{
  "dataset": "histories of elementary cellular automata, time running down",
  "horizontal_flip": false,
  "translate": 0.12,
  "stem": "deep",
  "learning_rate": 0.0043,
  "shampoo_beta": 0.95,
  "one_sided": true,
  "final_lr_fraction": 0
}
Rows from block 7, named by matrix and row number. Each number is 128 + 24 x the weight over its row's rms, rounded and kept within 0 to 255. All counts start at 0. Numbers have three digits each. After the name is the row's rms in percent of the matrix's.
# convs1: grouped (4 groups) 3x3 conv, stride 2 (model.blocks.7.convs.1.weight, 392x98x3x3), inputs within the group 91-97, a 3x3 kernel for each
convs1.163 103:073094180155144110148126151119141094151147100121124136097123108120143150177106103143148129119127120145111122125157124144114104139124128125152122138135137144104149109046063183136124113149136
convs1.164 099:134134117149113108161107142117137098122117127098149115119075105152130091130103159112115150120108125170116129080121092101157116123123099118175100137147165148135103074070121125134126118102170
convs1.165 110:143161133129131089132105109098144137152150140123122133101119122131120108116132144115115109133123119159155093123107149142131092121156136127154086147160139078119151145138116126126164145092129
convs1.166 100:121194127142107112123128148100167130149107098126138127085142169126137106120131126134124113109074101125110160095125143099113124102127148111094120084111102114196160113116163130154167179116131
convs1.167 097:124120146143150140156095105127099137108105150121101083125144147116155167134126158144105128111138100133120123130103098125122120152128150106097115179117138148159177136156159116178148142119114
convs1.168 098:182136100106104114147124147115109139141153145140094144056146198138116138170145104130138139095084125119139125138118109157133103143130107144136106134138119124122123097082095079091141139145159
convs1.169 098:124134091163181144162122122169077092119129151167111087092133124144151127134117129114157205121116109128100134122109116138111131171157128127116080143134114107204151146069131117173141112151126
convs1.170 097:114112107144142148117133120135159103130124080157140140137133125147139142113116132156165135158114164105119120173178168171107076103098139097147146133125118111141103095152168100135167135137145
convs1.171 110:159103122112136186124138132098145167172156082191080090130100110129111144110168123125138162122121146131137129093116184128114116120112135135116133125101158129123133101120110175130111167139137
convs1.172 104:150136096111114157149138147105103113116134139145097151140109111108146125162134127115121183113131100139132156137085113143118122151151141162125105158126137122125154168085073128144108152165077
convs1.173 106:154093119120139186146160093147091146170138103126136122088133165094133142140107108204139081136186116154151109140142111126140116157092121120099142117139134112113103080167133121117159144142097
convs1.174 103:136150151100151211089147139098126156115136142112091118128136094138143172106106073156121116102149141139120137124182125149110133126097131151167158131142108112108093122124119108102124175152133
convs1.175 106:187116116102152164107112176126144138128095148141117111165144127147107097127126117111125124115146148119118120150183155126148110093086120127111097144106121156130105147142164097117125098129170
convs1.176 101:124098134085117119131124138114124134119084143141154118135104135086116081131175118140102128124171144107109121115122107159163111101102159062127136125101128135101157202142147133092162082121127
convs1.177 089:124142128131143133120093096136133159106115135157156146125137148090123140126111114096137108132104106106121121120131122125147119145107149124103110188125149090181163089150101122126119111140127
convs1.178 098:100118088141168114118120093115169138119139118077133149102151155094114127114141119101114094136135104106133112126154177101121128124129120076180158148117143133123166126153148102141141149108116
convs1.179 103:131107101132118126108124099220093108159115085141117071181110089122133122145106157099124144115096158128143159104123113127121083141115151128154108160126109156167143114126105097120140127116129
convs1.180 091:107117166107156180150140155115099135104130151148130125120127123140153129120129114140150153126132109120100116171138119134146110170146087176150116139135155104125138084109128126140086138125163
convs1.181 104:118136185115140113104136153120102132124119132179093148109167105120124105145124133182087148124108120152140099131076127191103125148135105088146153074116168138167136180129143129168146118135118
convs1.182 104:105156140150113165148117101149118122153134124140113130166129103131105113133133126065156174113177169124139145122112121122123124145124118186159162144109107091095113104112156120072143093143153
convs1.183 099:117169111122147144139107143112175089121144122135124103128138095168169123128141108115124118154120100151130156125090109113138131120117117108123114102121163118188146071095112131158142119146156
convs1.184 106:164140137091142088136122083097125107117154131096113128139152099137102139118115140146143119158116128114125133121093121145120118148123100122113145065179187118137145151129140187097108120095085
convs1.185 096:135104118107124115099116131110120122106158113091135098087167128135126145080137132129121108142104088119127115130139129115132142132102127116129162121127102141203132115107074107124174135132169
convs1.186 097:119114110114163144159114114115164116132150110137116115152098112125085129142151125118144148159138138125108118083161201168136116117129137107137110092107183120132143098095162108155130152119122
convs1.187 099:120117143107127151108079170117094049140109138173165149151177111099136152111099116118134137124132111147131123149189114106140146091116129124156114170129123110128151139129138163124121165134147
convs1.188 102:167095138079117112152128089132155109178146126143130104127118146138116140148108151162144082115145116109152148127115102158174078118107118071111136136138152145127112150131111086128118090139161
convs1.189 101:121128099130084134117065157133112117100106168101127124094118147137130119124084128126125134097133140133090122114124130101129117185161135113142122112193132136182102096119098161142132173102094
convs1.190 102:128171095164151113139127137130121127128105124132166120121129124145136106154123144122143144077106139150108178137111138160099148173105107169093138200162127105147145116162067103146152158136095
convs1.191 099:166094119145165074165135087115131126114165100114106125124102130140151106187100102124157123159146117116120133135150087128134122124160169148113109108113163117135118090139165095129144123153149
convs1.192 101:154119099149116132081151146064169078094116101139166111133135114147148119147118103108130136135115131140118131130147136126153118098128122096167104094140087125141104159183145162157152095126131
convs1.193 101:141118127165146126114163115137188106158108144117147108134160135112137143118150152121103146107122093097133135098164171123098128155117139087114096098098118153179227127124179168115157119129143
convs1.194 101:183139092165097135119114126101105102126153143119140122155148138189118123171110068117132125138123152090133116127103121106118133146146156135057133126118107152114127070130194088110150137115182
convs1.195 106:098125135116123112099141144145115131148141138125100131105117110151108131140127132149118144119090092130169101144139129148096108151132150086180123114124178123125152156118143228150106109148151
convs1.196 096:118125122120142142091112113110137102095130082139109120113111134104131108103138128111108119126137135145109101044177097080148121103147095104153089142117098137131123097121143118139103106160173
convs1.197 099:146118127120109154118131162100147120111125139146119112134162138108128131099127147136090137146125152133105089109124104138127112135185119091120171122149114121066135106125147118155189108103179
convs1.198 101:182104133151108133121129149134114143079166101130149120117175078105135145139123138138137094151141129132126091146120100142103132092121135119101122131109116130114130093126116111100126114109173
convs1.199 101:155091115119147111147100140082153148091078140100081159119103102125130086110150158077138125140159102132150121099123079099084090075153164114186164136164145108085075134198184072155139079073116
convs1.200 103:115111150124147123097085120138113118154113138110130145183151158132153113116135092148106088128110101148159170168135076133121173090145079098118117108112118127123133064145173126127132070134113
convs1.201 102:104143101160151100098110146138110138100131141119133099150135166150138102130101089108118157089156176200150074139169111167105093119134139120092122089142165117115141105137121137117089123134124
convs1.202 087:110086091145125136129168138087108099143122117119141129121122168139127129152135114156106139125151113146085132097119048121133078079135068134132105142139115123140108145132193142068152116162142
convs1.203 098:060143100175125191146105113177100117146137156091133115176118095108147109126138126106106100139124139133134130134141087117107152059152162115123115118107119193173106099127113141168125143172116
convs1.204 099:181106108187118088149103115150124108102099127129150158137123113138115095143095124091099123131126125148173146143115105124085104113141126116133142190162108168174142110102144145162088141147128
convs1.205 085:128119122145146100116121141137119116105136094141124118127144158147148096160169108149122102115145097127141127099114038131124082065115086097124134115152119093132144095102188121080129125160161
convs1.206 101:115096162148065133132089126091147087123150118121121168095091102152091143116130123118162137147125130133112137147108122131122074133148091117137175171121147151107105113155188126105107161110096
convs1.207 099:144097136126142131144165082085076089130132145133104140121169153160135153092089114116123129113125093137103162186119092170103118093138112106089140096140141105139115107125129123128107095196111
convs1.208 101:103149111088118105103153161155094088140137128159133112154098125116098183103118135137095111115118110143148153103166115150074074107145166106130105130128144125147130127121148148069156159141099
convs1.209 093:107135128114047068145140161145204203144111144148134146150139182122125119118148098130220172175148163120092101168130060154173117158123157149140106136096128143140126135121147112139136092129139
convs1.210 102:117110112178154145111111128118137104105139159120127141123098147154146137143134115136144162094100140132146106150155099133109126113116125151147184127155171173126112097117165133098118155136125
convs1.211 103:079151143129182089107141147108150088103143124138143125094121096105094121141147130136134131096164147115098110069128123087129138137168134145138096132119126136137115177125144116112122120112100
convs1.212 104:142155126097163133088115136099108142120113151144135151149139132115147112091114145126062100146112108158151106175202063135129104116139163120086121104143143162097129113082137125101124113122135
convs1.213 108:132157136097160150140113144140156121150144129131150125124149114094132142165152138104102131137148138170154080140153171070099149136094133106117134144127134124104125157090084131132114132068138
convs1.214 104:104136068100194081127139140103091125116110120117145093131160144144143159133116122125088108119112170110179121121217082150124126136083160144129132094137157104137142119113138114123137110116132
convs1.215 097:094095160132106146108092192090166134129096155150106102120073141134136129114126195138107119083096102093104136193146081108054127085123144102137143119115175129119116140146132103143128109111142
convs1.216 099:112114132120127122115106144144076115108110181092159157120150109142170162160094078143129173051113143159174122094137148116149124136154103117146114126123175107113125091147165114160161094120171
convs1.217 103:077112132112148113142114142090122162163135110091152098093148164088125168154084114143141095135128092124136132127142109162095110098144119188117160150131142145100132175151141129148144127104126
convs1.218 094:096141139151166108132147111108126132170130122123163219125116076096139158133156126132174138178155148091112098132093136181152116163118132103128132146114091143126144143102108146117115194143125
convs1.219 098:115101133126118127117137118084138161116169146109110117164135151119126147096074132147160117089119164131126127154076096186088121118139157140099111136155150108111130130135117144144117134125153
convs1.220 098:099162144113103124114125119118159128142198103175149101118161143110159082199140093116187213220137096189151086142151087092109167108149135119150107144141142135118130135135121101108137090109136
convs1.221 094:106127081122122157088118148147103107122119154129129144143120143105138144110124145099091099096102126133153191140134064110084123078134159114088133146181106138153089122119114112122100116154142
convs1.222 097:114070144138072130096089138118103117125131108139109119117100107135150142098123132101131167146122094123103141137071115111174111123127115131158172131158125127112131107114138105146121134147119
convs1.223 101:120102108122112161149163100163140143143067093175153128094112102142132143133161132144151156096154108109104107130158077140143070143092082120138169147099123110170127117100173151125126139187118
convs1.224 094:115110080116115189170134120113098139106117129146137132141152116115124143155086110109096132135091121126148165098059161099091142123115176126155126142132111145161105113134138101129141120140147
convs1.225 100:132157113130128140116115163130096077158152109092127137123115108137164139097139144147131133130156169119100071119120091168180111126101118156102121144128107082092140116111115144112152064087124
convs1.226 099:137117098151117101133128160112169088113150120096081154108081098129139110164153107147142120135085082107121175140120039130128084089132130116145115109127118146124130173164142109155124110136156
convs1.227 094:099136147145154107134131132115100123121131118139117107062124170119127116083125132131143166092123127151154126079169119152142123071159132103104147162109082094166105104134142093121153184092149
convs1.228 102:129137127129130150137100147117109103100133139085111115120131086104128130132090129152122140176147110121088124161113116130133185161123129146098122151125122135125142139110092153123152108120115
convs1.229 100:156123110163119124164142116123117130098135121164139149136142141110118095152132114094113146131126096193189118147161108113089128125156155141123123104152136104110167145127128123155092094142155
convs1.230 105:114100097110161144106129146121134106124140114125142134106132113110150158155121105102143142086137121170111115085181128067122092093164155157107076100147116099155134129113154101142167095159204
convs1.231 093:153124103136125095114160136088147127112143097116120101131168117139140080121123105093160124125127106112080125103126129053151134103118142133149095161111107108128118148108099141144114112114130
convs1.232 091:104120085140174146143152113116122114135140091117140150139146116117130138132134141088072097121115098131171192134136091087084085120162146094109141118107147179135139126107153091110100150161136
convs1.233 098:101136143127137105141127117143122099138124153115096105130123150120157144145104089112132137123120106122123109061186101132163076101174155153130131141151123114118132114139160156172161141127114
convs1.234 096:151134147138103164108065075117090072094150122103100158114091108150126107132141120122130140136167168125105086112112092125135138103112109126098135149131121121117131127120073105146129081103142
convs1.235 096:104143134095093133131099167110151138110070136165107149104126160121110134099138137107123119096102127126125190146173082127092081077080128136163152130157132107094103159171168070145158106070139
convs1.236 098:108132169158102143137126153114133091129110111184146160127131125108126137153120120117140122105131136148105163121102139083138134125109176116158101144112179136099128129146137135150141143112119
convs1.237 102:125133142093176148150192085113111164113155148130121115096120135114112117115092152151114113118118127154147093078152144096110128113183133104120131112125142107148116114119108105122179125140146
convs1.238 102:155105104136116097083130174130121106105088157117112164148110083121135110139131105070128107100120121153156128106169129078113108083099140140157125126145120140127132136150085194146074155128131
convs1.239 103:104116190103131185117124121080147136154153137115085091143100178137139095125117148146180140170141078131122124124110113113067138116150162148090141123134163127106153153104100144083141107133161
convs1.240 097:134112142142159121110135149101148186129086112120162127089136127099143149131161150165123138126132133153146108098186125106165104147150167104128095116130104127160108098093160132111210113113170
convs1.241 095:136107177124124133110083072092127131116143107093136172082102110147122106121138158121183107156160140110126115097083118108133133139117117121097115157150112110123126140114082081120123140119175
convs1.242 093:136112116166130169115134095093144129129142148128112106139110080130173121147147101139146125136105100132114139191189058176116077192121085110113163109090147118127147107103170138109131103124136
convs1.243 101:123114107158126153107110112156124127153121113111119094174124184134129155131113087062092100107111110132188145170133085135112138067123189131093146118145160154135130100120144119131089116165097
convs1.244 090:089159139128126130115141132141104093090100101092106103086110096110143095110111077122139099129117041141130152132160117169151159124143142124126117143120127145112145109121092122121125178088096
convs1.245 102:192092119180198065224138089144090130106102134110130156116147125148116101077133132079161128089127127210125110157227148164079098114114144137132117180169117115118115127118139114145124098073128
convs1.246 097:145112142135141129179156089154104149134148117106122134137110086124115100145097131134170122165138147117108143119140175115129132117184123125148075172132103214148125158074115140127118182136134
convs1.247 103:151121118114116143142152113134112140148158147118118152159146143116155112101115128124123126104133114172156180127074085121135143097151126146113139123146144120120125160125140128108113129113121
convs1.248 099:143136088135142106152143141106114109114057164123133116153108121105142111113105135110107077164109131139134172141163105153175093118133123140093142166141130156161108124091163088121130171124096
convs1.249 099:115159119136148119134128119152149116124129143126138142134158149105122164104104143137147165145108129106150134187134137135145146030142137154152110121120115118094145109140108119115106143108129
convs1.250 099:106190115104163157148078096138158112097146125122164109096113100135136122130146124117150118130130123096128129124152094110139114151104142123105109102148123176162147154129124117124115115131153
convs1.251 099:143132144154125138128112127150109094093139128117159141152167104143116109111120100120056084099131091180187162130143101140117105143210106070121146153132131169097125120128164132140092146158126
convs1.252 101:125122099129109111125155155086076144112104136137135136140154133127124136108100131103101130132114122146131127125110099081164134077141111110116139167109116114173130103127188142169113092209141
convs1.253 094:122154112141108135129086103099116080157153122151099147152115158137160124126142136143162125119132142126122108141158091150142133142072096113082130107105123079120126082063120148085108124107116
convs1.254 095:107107099102088110150147160152073130136166101089130156136146122140133139136117119112094133130135109117136175142112101136149167079149095118069127149142116124111121147144160159167109103110139
convs1.255 103:150079109135139101149148128117131137141115150153115105140134137112132100157132147118139149108121109129162117170173115122120079097169147112152096118140154144121134124142129091105133089147155
convs1.256 095:111113093145139096167163130067158136120130123155149122111155082105157108173159097108115128156160138157147120135149106140094125115101161144125155124142118111142148178160145149139132193144101
convs1.257 096:124134120090127147120139108123108132138115116132140128119143127079122133128116141108131129134120141139148098139137077050106154158198141134153142123102109087159120141165178129120107105158159
convs1.258 102:172107110077156161174123118078106132111083152148141108133133132136148126141108137072124134132139140180112124140119119155110139135150129113123145126112146194151095129107149111086150105136121
convs1.259 099:124135142119079124109099116117100141082129165097146164085092126096087181170103146071124228126173183121148161189143071150070146161146140135092148140170140129129120107107117149091111157121135
convs1.260 101:103122087139124167116113161118132103161159118127145093110131121128138122113130116122135142105119104120109123116142099104076105118120095163129111115122089127170103139130092148145125116149129
convs1.261 098:091149147096130118154118172135186177131128133151123094144189175128118119103090112147143151127090107109110126079154124119121117096178094171167165124140108092088077131138165131145120144103146
convs1.262 096:149123147113202145144102087118148143094151140112131098139145122135111104097136111134120151123125081125161100123138091164131126105157140118082097085137142160154120112139154081136137146142132
convs1.263 095:126097083142123156131089118100103107122143142110158155112135154129153122139119106117107103122127139119116166116117134255110097162137097148117135132156109149099134126142180133088149143105142
convs1.264 096:165164074150163105122141160106117116170141122111145135094129105134120124111110130118135143161121104195153068103146139117131143121118131117142113145109134107125133120122074106115130121100131
convs1.265 099:106164092136120176109132154109084104150166119103123136098123117139140141097152134162138124157113125125112119117085093101129114123115136087134143105102120081123094083126132125128134066111186
convs1.266 105:112060162092106139138097136107143117098167109146111152095083130126104134102167176093139135173173125089128114119087088122094135133105107128153204125134139128096113114111199117128178120127124
convs1.267 099:108128126116115123130162119145137134143159164128193125113139213144148108169115137145093108155152118175170120062140152147115169141114130148157086082144149141121125150200123140129104101138150
convs1.268 106:137117146110145105118119080147168128098122151102167128174111133151135121140102134130154120099109127124156166151109097116116151131108120117102155135123142099152119146120141108094116160094124
convs1.269 101:099118165129105159144099125112137070117141164133100159123107099130153129127152142145182132109101193137093141150083096153098105208186112140115097136117138120116145128095141149115086122124117
convs1.270 102:108144125153100148133091151092124124115147165116088172105072146107159149102120121111111198085138161111137122163125085173093136146151145141080131104141159120115142100098091132099139127126156
convs1.271 101:126111148140124150154118111099103098126151131134153107098106127139138127116113126126106110095100119118166137124161086134123105122113085097106168128096147147138137135116174147153123132154113
convs1.272 101:124112118112097114138149123027115162124116177136170128184112125148145179088102121111161160108133107092158170135103091127115146118136135129084126125106114136123140157161141125153134139164122
convs1.273 098:147103145124136134140115115154113154115100107113110105128124125112138129132098108110160107161103095134154164115130129133101131126149141101081109133137104178143135137111099133121123159128099
convs1.274 093:120146131116127146145111131084157142103109115176129153118121156120123140103122157096093140118124159106124166112122049066103168117089102139115096166130121173139092140162131124106133122138123
convs1.275 102:126110132166094119152121130120093135146128111096106139127129100099110140156139116148123094139163098124120134170118129130138127153128054193135171177147130145132149144135136141131103087128122
convs1.276 100:155153127141102144121090137083104110144136154167108136137125158100150180116112126115096156155143152123097131118130107175100143148107110092134105119137132120100130083103105130102142078095113
convs1.277 098:118124135104099161109122111115122123109118116073123101119136163129145134118142109143130128110119127127083139122074123131119103085141158091133114137110097101128123085132165082128158103130144
convs1.278 105:099125139101145087128128114112134061108124115077143155106119128119124147151151147098132149116125174118158126190093101139135062150132141096116160114127156118099125134103154116079121136109109
convs1.279 101:102156128101120130170078094128128093147138141158134085167155160099134158151139131130116088149121092102128199136159134185087140154113101134133077133086145156070116124104115095119105142102103
convs1.280 104:192131137150127120151125069133112110146076143126142135152101151133131090132158132154141111154124127145093160239182149169147091181112091133101108108090152122108133132099085117082092119131142
convs1.281 106:128155106209098106123144123159139159139097161147106103158176115148133124137117125129132121121132138141148152112136088139075085116116115146177123162144144092103116164194138119124140133080123
convs1.282 091:115134115150142106103133135137147144163113134154163153133099086129136103199170117108184139139152186132118090143142109184140146122165121128106123138099139111143124151116113107109132123120178
convs1.283 095:146144089148139133110121137123125106135103152102116147136114103149134136136126120159089096135141073164140145189182115120168123162141106109087132122139109132137109131099134083108129127128100
convs1.284 106:124134105113101132104143160168110150124120122168170115139184109094123146147120113111131157137114138097094202103161094115067133097156165126153103128100151149152137129110084091165113134107157
convs1.285 099:155167137147175169154131131152145118116149158129128127103118120125143128138119145131099141120131123124144096140113159114083071170131132109112122159132135177126108124108083124121101118152128
convs1.286 099:087094182090157130140104120106130124123129131128142133114137131133122151123143141104154113117115140121147125101127179110065085136146136125178147105120163137105120133135114114152163096088136
convs1.287 093:126103151142141137120124136138113107157071135156114065147110118087154111119118124135097150140139104115139152180144180144124145128131132193140161165142121064079096119097194167140137147138163
convs1.288 099:097134123092150128088136136099117119087119095117089129090141165095146133126131147129119120159143135104109124066136064089154086161166148066145151099154145089134121057118187114158171103158146
convs1.289 098:083108189094133090082105131133092113113108117163155191071124086103121120159145160165158128139180192118083107095112146103115098124177160161126122163115102119118146130118090116136126092135150
convs1.290 099:160137090145198087150125115164141085146135126110135139107111171131120118105136126129131113118158081174204137093186124135143157119125138119105110137150137133149120138109141082126125123134108
convs1.291 096:146110098123157149124156138103075103151158127098111142113109100144142118129127111135133112102131121195141104160085116119127144096160122130117114104134161096145125132111100123102131071117154
convs1.292 108:103126133135121102118136140121177077098183168121086141100093140146102139140101147169159119092159169139113112156082117130112120119123101167164152112162170121098098170132143138152123076128150
convs1.293 095:146121098117149119126153152104121096150141111099123149108113098144136111094154114123137111133160110081127152133172078104115124109109144147097132118135114129172095140085127159124116081121136
convs1.294 099:141086160106138119131163107114113198140137137092125118093113133121143140137137141117121137129121111121181125088118094129121116127146114102132191084082137173135127086086119102163116109138140
convs1.295 107:105092104117118076116091149096111154186135138135129151115120137108147154134119138124095118154128127124130161106103131104095104127159153106161117113092175143143124099121096091106092139163152
convs1.296 102:138157144169137119139128099144155113133111135146117112129137080097130119104133140174176200202138124119085063113098055092127140106126145167140154139142085101101097118112125125125156136115168
convs1.297 102:123120159144083116132122123121135128118102139115114154118111116103153137130124122113143174095111166105108135159100115149122098143148133136157113101140191105123156121101123149124108150092113
convs1.298 103:134106138124107115125148086147179088137146116113144096113133099173113089185137129110116140108130130149126130123122168143150114105126108109095119107144103156165109112164142153135090121140087
convs1.299 102:109130131090123140113131155138119114135124120140135121102142181115145129119118112146143125082119128149123083121114109094099120101144148152115142123131132134118120133094138138118132119137176
convs1.300 092:128122146100105113159140172143145137142117133129137146131139114149142132112133130148147122065113151121114133142108084136110138166128160109142107119109104128109168127107110096129132117103118
convs1.301 103:133105131149159100119150126147129091123114125147140155130061162105119151150099122124077094123152109157146133109134118141137079132151131133116139097164116144107129110162103127145135127123133
convs1.302 106:124150097088124122123099103088110143131139144120123132082170120140161124102176110152123117099124166106138132158063122141119134134134187118123099127158146095154106098123116152106116137102154
convs1.303 101:134130130166157111080116147111145114146140121094114153103128127091126154148161123143117097132130141118128125109142132136128127103091134123136145119123184054125125128145062172132146135070144
convs1.304 097:131081122115150131135136127144152147119099098150153137135150123104123078100113125091159128112105092149119193131093161095123098127134126149117136101108091107108169167156159140104114114150107
convs1.305 105:107139121097110130124124117100108109144147160109164131104128123176112115130143131137132116167167130146079127148114138151123099167160099145120093185208108106110170105127139109125135119124149
convs1.306 105:102107101119136111110146133163147090154133129126118174174104090142157112102120123114081110137114104128152155086158173156093130136139121122115129103135151131129114137134116124094092109150155
convs1.307 107:122127130056117148142113114200161134185129109083093079119130122143125135140123131099134123114119133113125131134165180099142135170105088130091106142143093104152138113157129152114098162124121
convs1.308 103:144105120117122147131157174103104153120108133127153134098148155147124131121099145135073104076155167114184161120128147134143090141113092115073142090144199170178113114106129135157123146095115
convs1.309 106:115131132101115159162154122139143138119159150108129103164130120130153115108159128126144097131153111159106128119126139136126080181137138109117106193177134104113138129123122130147138103113139
convs1.310 101:114117122087137100092120146129095093164124141158129166148102125129142166131157143107099128116157149165126127110197101114095125126129131122138111115143127168111145064127123122116113098126135
convs1.311 100:115145120112135126101116116131068096166152143102169122105126158101099129170180108126115130142130130096135165132149113117093115123094162117117141113111117144127143139123082175089110166154156
convs1.312 099:140175153106111152131085140156100116157160130090149142185095116145171115135148158174202108060117147109107135120128107133117125115137168171106111110104131115158122126108077111130130124134151
convs1.313 098:083136105104109103102140135148097108126143129117153133117108125108109118123154108107115131122176102164129121166148119130114116128125128150145097141146150145120128117141154122107132126165117
convs1.314 092:122182146126116135131108104129130072105111096087151130085113147103121126102107107131130138168140141157126089114131122117146121134111115133124125122159137124152111125143113127098146101129154
convs1.315 107:103156137126151107124103122110151141094149163130130138214133110137118154103170120116105137099128172131104086119101124151117112093134151149104100127115133117141115110126100107131138149136149
convs1.316 102:105107109136140124104146102141116112133108149112098144185200162143102103118149115143138139129164095124120135106125131086135135111131132138110088083115121122127164162159131103107139139144157
convs1.317 104:116156131114165159128119143108128133122164135117089113144094152190098110124106122163143124112116115117098131111097136126134117117114125085110126110090134100131120140099165145144124151129117
convs1.318 099:132146133101087146127183141152182169149171109140130088115134130140169110178119092173179141123084145097102128126102136110160149132153123156141123100092130136126132120113123134132102176133100
convs1.319 098:146134119117130146109173146149128109147127141111149115070148120092102120141104136151123147118095129140118117140131123137113115116118123142101133139138121105127114105134112115126156127142159
convs1.320 097:127133104152117141090118115138115149111141121165130113143089144103128163135161129154146129107138113100122146103110134129121091068130158124166148095103137130160131106107087124122131096111159
convs1.321 102:136073117111129102103152150114117159131106135110137108113124136127150148118116100117078193105133182125179138101114092145128122137127109074113181123137192143156098105105084103146144132096088
convs1.322 105:167116140135132132122130163141139123114114069142126121091117137124098136117121138168101111108136096095137128178162141156126123138135119145108146127108095147122117143097120126146091169128123
convs1.323 100:108117105123133148122117169119167133168145093114127138126132097169178095129071152121115100148116089092152118151098107129121095136149102107100144128095116092098127107118154138122112149121102
convs1.324 104:144145125131090157161114136092159167123131179060139130114151131088174144120125169138106129102101145142085137141099136117081107149128128135123093106148126104136132108088151084126137098130172
convs1.325 107:087129092140134096122107144100151117131117159145122149111077113108118149137152154162160099179160115129107110149133114137116114147130146138153137127183114110095136126121108141124109126143148
convs1.326 097:082070127103123124137177143092150161124128109124120096101148140090134108137117127147107141114127154130211104083151101080128128151138102123108114089113164146162112118123111126145108150104104
convs1.327 100:113178175107102149133119113124154083127102100121171123105094137109130101096126135189164084196130167082081139123122089121119112161157131255133093127149136084135143144159144113109145105125136
convs1.328 094:111145139100087131143144140147166153140142116140107158141118106172167119160136148165145118054122173087128125138096129137134136157172123144150124113122123122102142134103116127136116145099109
convs1.329 098:132123119146132085111166168153106104153126127082138131122119105173130116134096097091112126134141111150120159122130135113121110140157127096076086121139110190148141100106116126124148158092122
convs1.330 101:095122124154104100129143098125144151109087114152110123137140112137115133106111117131143112148084129148141135133144160116136163122115087109123150150126134101156162132170141115150114107130101
convs1.331 097:150131137132127090092143160122151133136093126135123141115101114113145114112135137165144138122132194079113110130112124126178113119116184203153136114136178077093123120104144151121083126123107
convs1.332 107:165119122135114123113127122139118133130144124119135122137157179128137127147092097097116119104115105134169139138124171096121085147137102120082116133121127144165151111116112127139110122119121
convs1.333 102:092141109086151150136104104139172077091114126125059150164110150132159122101145156110076128112123184138162134124139117105141122159115121139101174108156157126145144160164139170139100152096123
convs1.334 106:124146134166118146129105148163083158129152096141132105156155109099121113133132099128168164192124116113132107169165120147126136113115159140171185117133086147118119154158129100130113100127149
convs1.335 105:098146141113136143129142065147147179162164113126067114156137116147119155121151115135135118141082132106140092151117136101109116093119092085115131152135121124093131148109114139157120155118152
convs1.336 104:122114148138116131097119151141118084115126159133121096110113101130111129133124151124115120139133134110126129142073145122137144101131140101143139128138122114117113100124130151106143107108133
convs1.337 102:120158093141129110128164116103147119102143121145111095125145107102119129145123125152101120169125137108113117169120097164102101126212099157095166133125139124135108141122149119180139126117124
convs1.338 103:117168115117137138127127180099094128147131144126198139100084124111154118151167103157134114106131168116124133098156097130106161144117168123126103137141078109141132116128150139110142147104118
convs1.339 095:124082130098130114130144149115125150095130137109146179086151134131125134127116120131096177090172141139128130131086136101133119182135122123130126098166149175162173125108128136126126124130108
convs1.340 092:107149152141135132108134137131129141139139117118111097078136101119133114093140146100119123160152116160123150122145136098121136122085153117147159138139164127149142153096107155119147163093150
convs1.341 104:145187147140133119144140117098108132152114116134157147114111138156133139121153129154126130102096096099143128136126132148134125136101108142113154137126093114124113121148114109156141115144148
convs1.342 097:158157171098146123126097099093174149122108114133143148129088099110099127156129126168147163126163146084106111132117133132130095127132145164171156152154134101116043128111122132161113141125140
convs1.343 091:107061130106146127149134099140155136123101127107119120097087177126110143112105129112172128128135132143127145095098112117117134123169134157128117098145169114138187110112130123115137124138116
convs1.344 101:104152145105115135145116157130144151162111134096121108145169141123103103180082123118111112110149106106127121118113141106126084159150134126127078135129100131130133145137183124119129151154176
convs1.345 105:107161126110154145117167134102119152099177138122116111113123148149133141121146134110124189164174112127135113130139115152143156146097139118148131190143155134121107105134110136134123143111127
convs1.346 108:125129097139089156103160138204094108131103123127105126199178154167070163136096136142119141126149115140116144115154126113106153144133104153105083105126110123132176138136131127127140126121122
convs1.347 105:182161107105113119147136083126132142113187150088126114141136080138211138096119146105142135123101115147104144126160134153114149142103111162108123157178094118078166132118128101143173131153133
convs1.348 103:116146135090101150109107136107148165092167125087125153150104117144150125122130137112140158112132150181108088143124125119107138089150131125162152131138136147119103110135133120163091113132120
convs1.349 104:110175141142131113128161104113168091141170110123109097129106132123134126130114129164144102147187116154115101149097137140139103143132113129136113188194112161108048123128106119173142122102151
convs1.350 102:138095100133131113115147112128073167151142122147144149072151159174131164138118127150110134078129142132143127110155136150104144102122134112108175125109143125123096080136088106122137049125112
convs1.351 092:078110124075115112156139131155189148097126133109118118147124160122105117133121132138159128177168113129145140138117122126124140170123149124162097142165138111142127124097154120125123112124140
convs1.352 102:116097151151119140102125127122156122160159114114113131112134148154134116158110129092135140151142106137104162147122127135139105137143105095130117134125115126138146116077120156127121126122167
convs1.353 097:138114103115131120125157153120088111132130144111139130134140144203151115128103110154114096088116142112156172104114134085140142132155101105082113101114145123198162089108104111113118159129124
convs1.354 103:123207122128134148128123131084127128144152105149143119131132138155107088158114120176099102125090108136144125134124131121111114119132143118091087108142149132124114126158157141135110123144131
convs1.355 098:121113130129138171166116094125134097109164136121077118137138106146112146131145100113140100124163147105149130156164118168095113130107129105082148144109119089109109146148131121170130130105109
convs1.356 096:169146093138124123108101139121114083124105146114157168096084157150129134115135144144110157123097154128131138121147131140110137106047128112122125107097143106166145111125077116103142119106115
convs1.357 100:123115129099152129106130123145138176085100115105143128143210149120105132107150095127114130100115118115167155124126105095079099123143162147132155084112151133140105127099152124094130128121140
convs1.358 103:172133119121120144110136113131139118119115138140125116131099131116137114208141115147105146130118114113164133140147196121079139116163106155144159111122137096138098135101137163125124113148124
convs1.359 090:158172182167148108136104106100124134094110143123148141069131120105145165146101142161103151158140113133126156145123087106141131111155125154099165136157118144108137145138156114126106121129175
convs1.360 102:113176148158150112147139102140153146123142108134113126134136116155153161143127109155192154152120101151099079147095099091100105133126141164145131186132100111102111129119117123120105086119132